Weights of a small sound classifier: trained on songs of 200 made-up bird species, synthesised, often over outdoor noise.
Rows from block 5 of a small sound classifier, named by matrix and row number. Rows with one number within an expert belong to one neuron, the router's apart. Each number is 128 + 32 x the weight over its row's rms, rounded and kept within 0 to 255. All counts start at 0.
After each expert's rows are labels from the 100 clips, of 14848, where the router gives the expert most weight on average: "lies over" is the class under the peak. Only what is clearly more common there than usual is listed. The data: songs of 200 made-up bird species, synthesised, often over outdoor noise.
# router: router (model.blocks.5.mlp.router.weight, 16x96, trained with AdamW), inputs 0-95
# up: expert up (model.blocks.5.mlp.up, 16x192x96), inputs 0-95
# down: expert down (model.blocks.5.mlp.down, 16x96x192, transposed), outputs 0-95

# expert 3
router.3 [ 95 139 122  66 111  80 114 129 175 136 153 111 145 106  96 116 161 144  70  70 131 138 102 122 113 140 110  93 156 156 147 163 103 136 165 108 115  42 118  79 152 145 106 117 131  80 148 178 109  40 135  77 123 102 123 111 120 169 104 153 184 150 139 171 163 106 153 180 154 103 194 159 122 136 167  77  64 145 111 170 102  97 161 163 120 152 140 101 145 151 167 110 156 117 118 141]
up.0 [159 139  95 144 205  94 147  97  99 105 161 170 174 160 159 119 100  81 123 176 152  80  96 118 148 166 162 128 138 160  79 138 120 163  78 105 101 149 114 166 123  55 117 141 100 127 138  92 157 142  95 121 170  71  62  80 131  67 118 134  99 133 113 127 126  96 114 107  81 101 143 185 160 161 136 165 134 162 145 131  96 165 106  95 117  51 133 141 143  78 131 148 169 163 135 134]
down.0 [ 77 117 124  64 132 101 144 112 154  91 166 106  94 114  92 174 175  67 154 147 112 137 142 151 107 122  69 114 134 131 140 133 118  84 121 106 183 183 127 139 104 127 128 137 124 151  73  84 172 123  90 149 128  75  97 168 147 108  83 156  47 128  85  41  65 100  90 107 117  97 124 120 117 128  65 136 165 119 157 132 122  82 141 100 123 125 179 125 167 167 152 122 113 159 107 116]
up.1 [ 82 182 197 123 142 106  90  88 101 131 118 157 100 118 124 179 121 144  96 158  84 158 159 134 132  91 123 153 186 109  79 107  95 118 107 112 157 114 207  93 120 128 106 137  77 125  98  56 174 133 166  74 132  88 166 212  92 116 164 126 131 141 131 114 116 137 119 124  98 101 147 113 127 107 145 157 173 138 177 161 117  86 143 169 126 137 173 142 136 181 151 134  90 128 194 144]
down.1 [157 113 106 153 110 132 131 167  74 123 199 106 115 146 136 157 131 158 114 136  84 169 119 125 118 163 146  98 151 146 135 182 193 102 195 151  84 183 181 174 122 201 109 186 139 129 137 178 133 136  91 108 124 145 144 120 113 139 123 153 170 130 132 152 124 130 104 172 147 182  93  86 132 141 180 165 135 128 141 127 169  76 121 135 107 102 128 184 101  59  98 132  79 159  93  76]
up.2 [160 163  76 152 161 163  96 137 106 115 171 177  94  68 169 156 102 100 154 121 173 121 132 143 120 135 196 129 105  95 116 125 104 148 170  97 161 133 101 137  85 162  98  96 171  92 133 108 164 102  92 155  45 128 130 147 153 107 121  81  47  96  84  68 146 122 136  70 110 129 168 104  68  79  88  96 114 130 125 125 147 115 140 141 105 160 134 138 132 197 133 139 150 113 106 161]
down.2 [ 97 121 151  59  89  99 169 157 149 133 126  67 121 136 138 157 116 151  98  85 123 174 140 134 164 161 140 105 137 137 144 194 151  96 154 174 105 136 113  97 110 115 156 130 133 115 141 119  87 160 169 114 162 104  94 141  46 109 128 118 156 176 102 186  96 136 136 167 207  69 167 106 125  46 171 152 148 163  50 150 118 117 144  89  95 157 130 123 131 119  94 119 152 130 143 104]
lies over: dip; warble

# expert 0
router.0 [158 127 156 120  93  84 139 105  94 101 126 120 109 126 102 156 119 157 132 143  75  86 108  94 143 128 139 205  78 127 114  83  87 137 111 154  88 152 177  57 127 165 174 156  75 165 116 107 135 144 144  68 159 116 130 177 114 124 115 124 148  95 154 136 142  58 128 187  69 116  78 122 158 158  98 149 145 160 115 132 125 145 149 194 136 166  94 104 146 175 157 138  74  65 148 148]
up.0 [ 83 110 132 116 168 110 122 203 125 102 157 137 122 130 235  71 123 101 195 166  91 165 131 109 165 151 175 185 109  71 133 118 119 125  73 135 127  78 139  79 154  93 144 134 121  80  58 126 154 124 188  78 141 157 139 112 133 144 101  82  83 162 103 175 143 137 116 139 111 101 141  99 144 115 145 109  82 121 123 154 116 148 127 103 170 166 145 104 146  86 115 127 107 163 146 128]
down.0 [161 127 104 160  99 149 103 153 110 188 139  64 155 185 113 201 139 158 112 112 157 100  95 121 104  91 123 113  87 172 151  76 197  92 106 118 148 133 144 182 148 145 168 152  72 165 114 167 109 148 114  66 101 134 155 134  97 113 139  74 146 120  90 162 140 127 100 133 146  57 187 163 158 137 123 166 167 126  73 134 109 133 127 194  89 133 151 162 119 159 150 108 128 139 142 160]
up.1 [122  97 147 129  93 121 138 113 185 134 142 128 157 227 206 101 106 105  88  74 130 104 115 145 142 147 148 174 110 147  84 136 190 101  82 159 131 152 121  89 158 149 184 152  84  89 121 158  94 156 184  84 140 120 159  53 142 134 150  97 126 153  99 126 156 189 182 105 134 133 126 131 107 149 115  95 142 124  58 122 126 151  51 136 105 118 123 124 121 118 113 172 142 146 140 137]
down.1 [104 146 118 171 149 161 112 162  94 125 225  58  85 103 139 170 152 164 166 164  92 106 126 100 130 116 137 183 132 110 149 182 160 108  99 152  77 138  78 131 121  98 172 156 144 180 101 135 165  92 118 119  46 127 100 107 111 135 125  79 134  92 151 170  99 184 136 138 145  94 148 175 114  97 157 148 135 140 127 131 159 141 115 158 198 163 132 103 110 147 107 148  90  88 116 168]
up.2 [ 98 142 108 134 173 148 149 141 131 163 155 130 136 118 110 116 133 135 205 161 117  98 140 122 198  89 165 145 106 210 140 114 105 163 139 159 105 111 153 101  88 138  92 121 203 120 124 160  80  98 192 151 113  87 123  42 108 149  83  88  87 130 146 103 133 132  96 188 173 164 115 131 113 160 105 144  98 136 108 129  95 134  96 176  71 129 168  99 118 124  73 141  92 104 162 133]
down.2 [162 105 114 116 151 160 106 136 114  95  80 124 148 107 127 190 141 129 109  81 177 127 181 146 134 104 112 125 154  81 150 187 186 151 155  71  86 113 122  89 148 137 127  49 111 188 178 101 141 104 145  80 178 111 162 146 103  97 104 164 142 152 154 146 140 120 153 150 145 138 171 169 123 118 127 142 119 141 143 129 116  79 128 181 199 106  92 152 165 124 188 204 172 109 136 122]
lies over: steady whistle; buzz

# expert 13
router.13 [166 173 164 118  44 149 144 135 129  89 115 107 135 112 124 136 129  96 141 138  85  90 119 142 138 173 137 151  94 157 133 103  86  70 138 143 118 167 156  75  99 106  99 137 137 146 117 160 110  87 123 162 124 149 151 119  85 116 119  88  90 113  79 100  63 153 140 192 108 138 175  77 117 142 144 170  75 152  67 165 188 106 167 109 127 146 106 136 147  39 177 150 164 128 140 156]
up.0 [ 47 100 185  95 112 113 132 104 107 115  67 177 103 138 136 151  73 132 127 153 114 139 119 139 106 184 180 144 116 128 151 104 149 120 145 157  91 113 113 150 175 128 131 116 119 149 113 161 122 124 183 142 155  84  99 111 141  93 154 109 103 132 128 122 139 172 143  57  65 135 116 119  52 124  95 111 178 116 150  82 107 105 167 194 163  67 151 122 129 161 166  76 107 172 155 178]
down.0 [175 130 153 172 154 123 143 108  55 110 172 125 152 141 133 128  98  88  71 140 120 138 117 127 121 142  88  87 161 167 127 146  84  99 135 117 134 108  95 144  96 109 140 101  98  96 154 150 147 114 132  77 124  77 137 146  67 110  93 113 137 135 120 202 143  77 120 172 142 150  55 198 161 194 113 129 162 104  88 154 122 108  56 142  60 112  72 130 113 118 169  99  93 120 134 107]
up.1 [120 110 104 125  85 135 137 142  94 154 235 135 118 142 107 155 172 131 139 126 123 135 161 125 116 151 139 175 128  60  92 114 120 131 169 100  75  88 127 142 116  76 148  91 137  94 149 133 109 110 136 129 121 103 120 115 221 139 104 104 130 119  49  88 131 140 136 137  87 195 155 130 129 139  99 136 147 119 172 169 119 133 163 154  98  74 169  84 141 139 109 167 171  84  97  48]
down.1 [169 135  99 160 148 129 149  98 138 157 119 103 115 102 175 142 194 137 188 178 106 159 141 155 131  95 168 136 122 187 176  85 135 133 118 106 128 135 181 110 169 148 123 100 112  77 104 171 139 144  67  95 113  91 111  65 211 152 124 140  89 215 201 108 114 132 147  83 189 122 138 151 146 127 137 146 147 131 147 179 128 136 144 150 128  94 135 109  73 138 142 100 113 134 125  87]
up.2 [122 114 140  91 150  99 129 134 202 139 104 159 142 121 121 115 111 106  46 114 159 143 147 108  99 129  86 136 154 157 102 137 105 136 109  78 129 102  84  80 118 135  95 150 116 136 165  76 154 129 155 149  95  87 164  63 150 180 147 139 144 158 111  98 159 105 147  44 130 101 202 124 162 112 184 144 110 139 153 119 178 162 152 180 136  98 163 139 120  67 115  78 124  65 106 153]
down.2 [135  94 147 139 134 171  87 141  87 112 131  70 119 152 149  73 109 123 145 159 117 160 165 155 128  83 158  96 217 156  85 156 185 117 132 189 101 135 126 141 168 151 175 127 162 100  87 152  87 114 157 154 186  54  64 177  97 122 122 112 126  72 163 114 184  97 114 148 123 118 117 136 137 131 107 142 124  95 129 145  98 135 171 151 103 116 104 101 155 162 139 131 132 184 166 184]
lies over: no call

# expert 7
router.7 [100 156 110 154 123 143 120 162  88  98 121 108 180 138 114 141 112 181 114 137 101 186 138  89 168 133  99 108 111 183 146  94 151 156 128 194 157  85 160 110 119 117 122 123 152 154 117 106 133 161  80 130  97 105 158 153 152 157  93 139 149 123 119 109 149 136  49 145 151 160 105 101  85  82 123 152 148  51 110  83 198  97 135 107 189 137 161  61 171 116 191 146 103  72 125 158]
up.0 [113 123 131 115  96 174 122 126  95 111 100  74 142 184 123  93 119 133 116  91 148 174 120 138 123  84 100 110 120  98  71 170 112 150 129 109 111  91 151 180 123 177 106 125 165  99  99 148 116 139  62  73 142 136  78 146 106 100 119  87 114 186 156 130 138 112 158  29 121 117 139 139  96 146 129 115 164  83 112 136 102 164  88 165  95 134 175  48 124 114 125 198 191 149 140 116]
down.0 [114 125 107  78 161 122  83 127  80 141  82 138 135 174  79 123 120  70 124 168 106 131 176 181 183 135 113 166  95 145 147 105 169  84  97 117 154  87 138 133 117  80 102 102 170 185 119  92 136 137 155 156 105  73 223 106 131 170 107 184 123  97 113 120 105 135  91 174 140 148  98 131  69 116 149 125 121 120 118 116 132 154 123 155 169 143 115 156  49 160 122 165 160 133 115  81]
up.1 [ 69 138 148  41 107 108 132  91 166 131 153 163 114 165  98 157 142 114  72 184 107 116 103 115  94 197 131 126 146 137 132  99 109 146 148 142 122  95 142 149 108 172  84 108 102 100 146 131 125 103 112 191 183 101  95 148 135 131 157 177 138 112  60 138 186 152 109 119 135 185  81 130 106 175 155 171 153 110  76 154 105 114  69 143 103  86 154 110 108 151 136 116 150 145 202 133]
down.1 [148 160 114 148 169  80 171 152  83  89  67 144 122 128  95  94 150 141 194  97  65 121 184 120 112 110 117 152 160 101 140  79 164  91 152 127 163 126 166 130 180 145 188 197 124 127 130  65  53 102 125 111 109 157 131 117  93  98 101  64 121 136 137 140 162 141 154 129 112 114 180 105 137 160 131 113 132 142 121  86 154 143 186 147  93 200 113 141 138 140 141 131 165  83 137 145]
up.2 [ 99 170 116  87 194 128  94  83 109  94 167  81 113  59  98  77  65 158 111 159 109 141 151 131 129 165 164  93 129 111 122 133 135 114  90  43 161 136 132 138 164 134 119 106  68 139  80 121 145  89 147  88 136 126 100 136 130 160  90 147 139 191 106  31  92 130  68 104 157 155 121 121 115 130 107 144 134  96 142 166 110  93 106  81 108 161 132 134  89  86 144  90 118 114 137 125]
down.2 [173 137 129 163 186 140 136 125 128  88 138 142 148 150 114  93 177 125  97 105 121 118 110 107  97 102 102 171 160 191 176 169  85 116 107 183 124 111 167  84  77 130  76 129 159 117 165 102  93 132 150 112 145  65 131 134 199 101 133 107 125 107 186 138  49 109 153 172 124 189 140 139 137 131 107 138  93 130 153 127 159 115 185  75 108 117 103 143 187 172 168 153 157 136  81 111]
lies over: downsweep

# expert 6
router.6 [177 132  86 145 133 110 118  78  67 133 109 123  96 143 151 157 198 162 158  65 118 101 127 118  54 151 129 157  86 132 101 139 104 144 127 154 174 115  93  98 103 124 196  97  79 131 154  92 141 165  97 157 133 157 173 115 109  85 155 121 202 161 111 139 155 137  94 116 151 140 103 135 171 139 216 120 200 133 171 138 128 122 109  81 157 120 117  88 125 128 122 167 105 151 169 113]
up.0 [135 153 152 205 165 146 116  97 116 146 109 164 145  87 120 127 163 157 131 118 130 151 145 143  76 113 125 160 173 161 204 153 144  69  80 167 132  81 133 181 141 144 138 122 140 138  50 154 155 167  95 132 122 101 120  66 139 142 147  60 126 143  45 128 127 168 132 163 115 162  93 108 137 174 110 135 121 155  91 136  83 100 120  97 177 108  70 123  85 117 125 130 138 153  77  99]
down.0 [103 122 143  82 126 141 171 209 196 138  93 183 149 120 149 142 110 107 163 187 143 106 130 147  94 125 146  74 156 103 146 183 163 101 166 117 157 150 104 144 149 173 120 140 162 108 115 149 132 109  78 128  98  76 111 130 116 178  87 162 168 166 140 105 103  90 165 124 178 102  65 176 142  79 121  51 134 146 105 158 144 153  99 104 134 174 124 114 123  81 101 166 165 130 118 111]
up.1 [184 176 139 110 191 141  76 153 114 129 100 103 154  81 152 122 155  98  73 136 168 122  97 156 137 148  96 138 210 134 116 106 127  81  94 105 121 189 146 136 168  89  87 144  99 107  86 185 135 118 151 159 138 124 145 117 122 152 107 154 115 112 147  92  93  51 119 170 129 157 162 121 128  99 113 156  93  92  68 104 166  75 171 124  95 133 138  97 102 159  70  79 131 165 141 150]
down.1 [ 86 162 126 179 133 157 174 100 113 137 154 178  96 119 132  79 139 123 118 164 126 106 158  76 104 108 138 162 118 115  96  68 113 100 132 137 105  96 160 123 149 107  82  72  86 149  84 105 135 125  99  97 152 139 105 175 163 101 156  75 155 104 145 153 101  62 177 121 134 211 142  69 165 139 105  73 116 186 140 104  81 149 137 122 120 133  81 137 187  82 164 168 121 124 134 111]
up.2 [188 157 127  96 133 108 127 155 156 101  79 160 134 107 118 111 102 148  63 107 136  74  84 133 128 121 104 103 126 157 141 121 180 160 111 142 166 132 185 149 134 117 113  87 191 106 109 124 126 106 157 135  97 130 185 126 106 128  76 122  71 139  86 141 110 103 126 126  76 124 131 126 233 189  70 150 123 143 193 106 124 107 120 145 165 108 145 114 129 110  88 182  94 167 194 111]
down.2 [176 111 152 141 134 145 124  84 104 140 153 112 154 119 131 125 130 163 163 178 165  64 181 157 135  78 116  75  95 157  89 162  82  66 175 136 115 130  80 136 177 173 151 130  89 106 123  59 141 128 158 100 105 154  79 173 144 118  69  91 120 121 140 136  95 125 156 102  68  85 154 103 132 161 134 118 189 132 115 153 101 128 116 149  95 181  94 137  74 165 113 180 171 139 136 126]
lies over: harsh note

# expert 4
router.4 [ 76 112 154 170 145 145 113 163 142  99 134 152 129 157 119 111 128  86  85  77 144  94 116 115 181 110 107 127 128  88  89 148 140  93 183 168  66 123 115 141 128 130  67  83 164 122 205 128 131 127 184 146 130  99  88 145  49 149 129 165 183 146 155 121  68  88 132 146 196 104 164 128  97 105 153  99 161 116 155  97 104 127 142 197 108 162 113 158  93 125  96 124 105 162 166 123]
up.0 [ 90 169 161 146 190 197 136 133 108 159  68 103 131 171 192  90 136 148 172 147 167 146  68 179 120 111 140 172 106  88 101 163 161 156  76  97 114 131 130 152 151 141 106 173 129 125 125 132 106  95 109 140 114 215 148 121 120 163 100 167 124 147  94 127 132 156 104 130  98 145 158 106 132 161 187 161 151 147 125 134 143 117  87  58  85 138 125 138  87 133 125 129  67 188 161 119]
down.0 [ 93  81 159 148  92 105 125 154 133 144 151 104  85 132  78 127 103 159 141  97 109 127 111  88 154 118  69  68 105 121 144 115  90  76 170 128 186 162  64 162 105 169 135  96 157  94 154 121 114 106 119  87 162 107 109 167 161  88 130 108 122 146 191 146 114 117  66 141 128 134 118 161  94 109 110  81  75 167 142 137 167 121 172 162 150 133  59  79 150 124  95 193 119  74 123 104]
up.1 [140 204  92  81  82  61 102 124 107 178 179 155 101 159 112 185 110 218 103 141 118 119  91 100 131 142 117 138  70 114 118  98 108 131 145 149 135 106 139 127 135  85 141  94 113 116  95  77 142  80 115  95 185 121 207  85 123  72 161 134 124 121 141 130  60 171 169 125 121 137 117 111 118 121 109 156 120 114 154 105  68 105  98 120 148 125 104 102 108 132 135 174 141 122 137  66]
down.1 [ 93  90  68 153  89 111 120 164  67 138 104 213  96 135 103 166 106 144 122 139 146 165 115  98 131 109 126 140  75 131 115 100 121 146 115  88 144  97 151 129 131 157  89 136 136 150  55 104 159  82 122 132 110 125 160  57 110 127 150 181  89 153 112 133  15  96 119 127  59 150 148 138 131  74 118 116 143 175 114  67  87 152 123 140 181 132 113 143 154 110 133 136 118 156 103 119]
up.2 [ 93 140 160 150 106 105 106 128 103 134 128 172 126 117  73 168 144 218 152  70  95 135 129 102  69 120 133 108 187 119 127 151 128 141  55  68 178 121  88  90 152 158 101 159 163 119 120 133 126  90 160 115 117  83 148 163 128 133 171 146 120 175 166 144 128  83 144 142 163 188 130  93 137 132 112  97 140 121 104 142 119 181  91 176  84 157 107 136  96 135 102 127 202  86 148  77]
down.2 [176 136 126 140 127  97 111 154 128 172 109  71 147  83 148 155  93  73 131 120 116 113 150 133 145  90 154 104  25 197 148 186 147 166 114 105 140 130 186 146 177 149 150 115 127 117 121 100 162 143 147 156 132 159 112 110 149 169 100  79 126 114 101  90 129 194 125 199 100 143 157 131 124 140 177 107 153 126 118  51 154 141 148  89 140 161 147 153  92 129 130 144  48 125  99 101]
lies over: arch

# expert 15
router.15 [109  82 112 130 132 155 185 164 167 129 142  82 146 139 143 110  82  99 183 143 131  72 101 152 103 120 107  98 141 133 136 155 144 110 155 131 115 189 143 168 156 103 151 184 106 135 114 120  79 134 101 113 164 141 153 140  94 134  93 169  91 134 114 158  36 157 138 104 127 140 159 138 164 139 129 168  65 175 169 149 156  65 135 111  90 124 116 124 196 132 128  86  58 116  53 146]
up.0 [ 94  50 149 143 159 183  88  63 107 110 137 125 136  93  76  93  78 119  93 128  99  94 102 176 154 167 153  97 145 163  57 158  96  99 144 123  88 109 206 108  99  95 111 163 132 139 132 147 155 133 128 137 106 122 105 178 205  79 102 143 100  99  83  79 117 162 146 126 149 127  69 137  66 123 125  95 129 122 134 131 146 116 125 114 148 160 117 187 125 145 124 124 131 150 182 110]
down.0 [132 169  90 157 154 118 137 146  82 162  87 161 113  89 114 182 105 109 125 122 114 129 121  67 119  24  95 116 155 142 107 129 115 107 173 141 158 117 117 116  85 176 124 102 163 149  75 108  82 157  95 154 129 129 164 106 159  98 122 140 128 160 131 153 152  74 153 104  75 123 127  98 130 136 134 119 154  40 133 127 141 133 124 122 108 137 197 125 114  74  94 112 131  43  62  96]
up.1 [156 124 152 176 176 155  44 158  97  87 138 153  75 109 126 110 184 108 133 123  93 106 105 152 124  93  92 124  82 119 118 142 162 147  85 101 119 135 127 212  99 100  98 138 177  90 118 109 167 113 136  77  89 134 132 152 167 128 134 140  71 103 164 149 118 132 177 159 100 111 142 113 104 149 140  82 115 176 114  98 139 143 100 107 150 197 151 158 163 145  96 122  27 131 138 106]
down.1 [120 125 103 148 106 128 183 182 132 132 155 122 110 187 152 170 130 178 161 141 187 173  91 148 143 111  63  82 150  85  87 124 124 118 134 104 108  63 110  35  74 161 143 153 109 173 147 180  88 121 140 173 106 117 153  76 181 108 117 107 151 163 133 113 146 167 123  61 118 165 125 153 118 147 108 191 148 140 166 135 103 111 109 147 101 127 114 134 123 103 167 107 129 128 128  75]
up.2 [139 120 101  92  76 116 141 132 130  91 122 175 125 174 127 121 117 135 170 118 125  72 166 102 186  86 128 128 101 158  79 148  90 116 114 130 148 157 194 143  85 144 186 217  93 140 127 134 126 118 104  94  76 133 195 162 112 123 167 134 147 173  70 140 142 152 144 111  96 137 108 133 186 126  81 121 139  98 101 120 130 130 132  77 122 158 137 186 120 101  99 118 168 111 202  68]
down.2 [129 172 163  98  58  99 134 164  75 118  70 177  83 149 111 134 128 160 117 151 138 153 146  87 104  74 174 101 128 158  64  77 178 151 175 149 105  56 145 136 132 118 166 122 176 130  80 119  87 187 139 111 155 143 101 101 191 140 132  94 160  88 179 132 125 172 137  89 126 134 125 113 150 135 108  98 175 103  92  81 145 175 127 149 145 157 150 119  85 135 162 132 122 116 108 152]
lies over: steady whistle

# expert 2
router.2 [ 81 187 132  70  78 157 183 106  85  90  78 111 176  94 118 128 154 128 151 125 117 130 132 184  74 157 124 143 106 119  98 110 153 111 114 145 122 133 172 129 141 124 174  77 139 131  54 125 166  81 128 113  81 125 101 140 127 155 165 161 109 149  76  83 165 154 107 138 150  85  95 121  86 190 146 113  93 106 107 125 126  72 146 164 180 140 122  85 133  97  72 101 133 153 162  82]
up.0 [ 95 119 119 101 162 130 106  86 140 117 102 116 144 114 156 141 111 146  76 179  75 131 114  71 117 140 161 108 142 147 125 118 179 112 117 179 146 143 123 135  80 157 138 146 194 146 123  94 161 116 155 115 208 121 100 138 130  84 150 163  59 125  99 162 162 145  73 183  59 132  54 108 136 111 121 166  88 138 115  75 135 137 145  88 109 162 129 133 107 142  91 129  30 142 116 126]
down.0 [123 178 122 123 102 140 109 148 119 194  84  72 115 124 107  92  99  87 167 148 119 120  86 144 128 124  54 119 136 120 175 184 144 100 161 103  56 138 125  62 117  89 141  90  75 157  90 132 125 102 110 105  87 134 187 125 124 184 128 126 158 179 149 115  98  66 119 172 110  67 170 112  99  96 117 148 124 164 166 165 142  76 105 162 103 179 120 120 116 110 128 132 135 150 170 112]
up.1 [ 95 131 174 183 181 135 113 155 156 154 114 148 156  97  90 191 117  97 142 116 119 128 136  97 121 120 163  85 116 104 149  81 146 140 176  93 174 111 131 162 143  98 148 159 135 164 186 187 150  61  89  94 129 152  88 100 102 144 101 113 126 115 168 115 127 100  83 136 158 142  95 144 140 144 133 133 171  86 130 192 142 193 101  72  91 169  72  99  83 159  88 119 174 104 100 108]
down.1 [133 131  98 110 102 123 190  99 160  91 105  87 144 178 109 131 102 133 168 111  97 142 117 141  85 107 176 102  78  87 143 172 158 108 208 107 175 140  90 137  69 202 118 145 140 110 119 131 110 140  98 125  87  98 108 145 102 163 182 114 129 125  76 111 104 141 138 110 138 109  59 117  68  94 103  90 130 159 119  68 128 185 211 116 139 147 129 124 159  90 104 120 123 109 138 166]
up.2 [101 161 136 109 107 174  59 127 112 154 122 109 161  63 152 107 156 115 106  85 162  86 115  41 123 153 100 103 151 168 117 104 112  88 122 141  70 103  70 110 128 118 182 105  74 137 161 134 150 105 138 139 132  63 137 133 152 168  98 105 150 116 161 105 125  76 148  76 148 106 169 126 127 146 107 104 122  97 107 170 139 110  86 170 172  70 175  94 157 149 160 120 103 116 132 194]
down.2 [150 114 148  61 163  99 134  88 161 166 202 143 104 129 155 142 171 157 105 122  99 147 170 223 156 185 151 115 101 116 145 138  77 124 100 139 123  91  89 139 136  82  83 146 124 107 153 156  88 159  97 158 137 147 131 150 161 135 153 158 122 130 119 147 139 129 145 232 143 157 107 144 105 164 144 140 117 144 193  97  84 143 137 156 159 167 144 172  71 183 110 106 105 148 146 126]
lies over: no call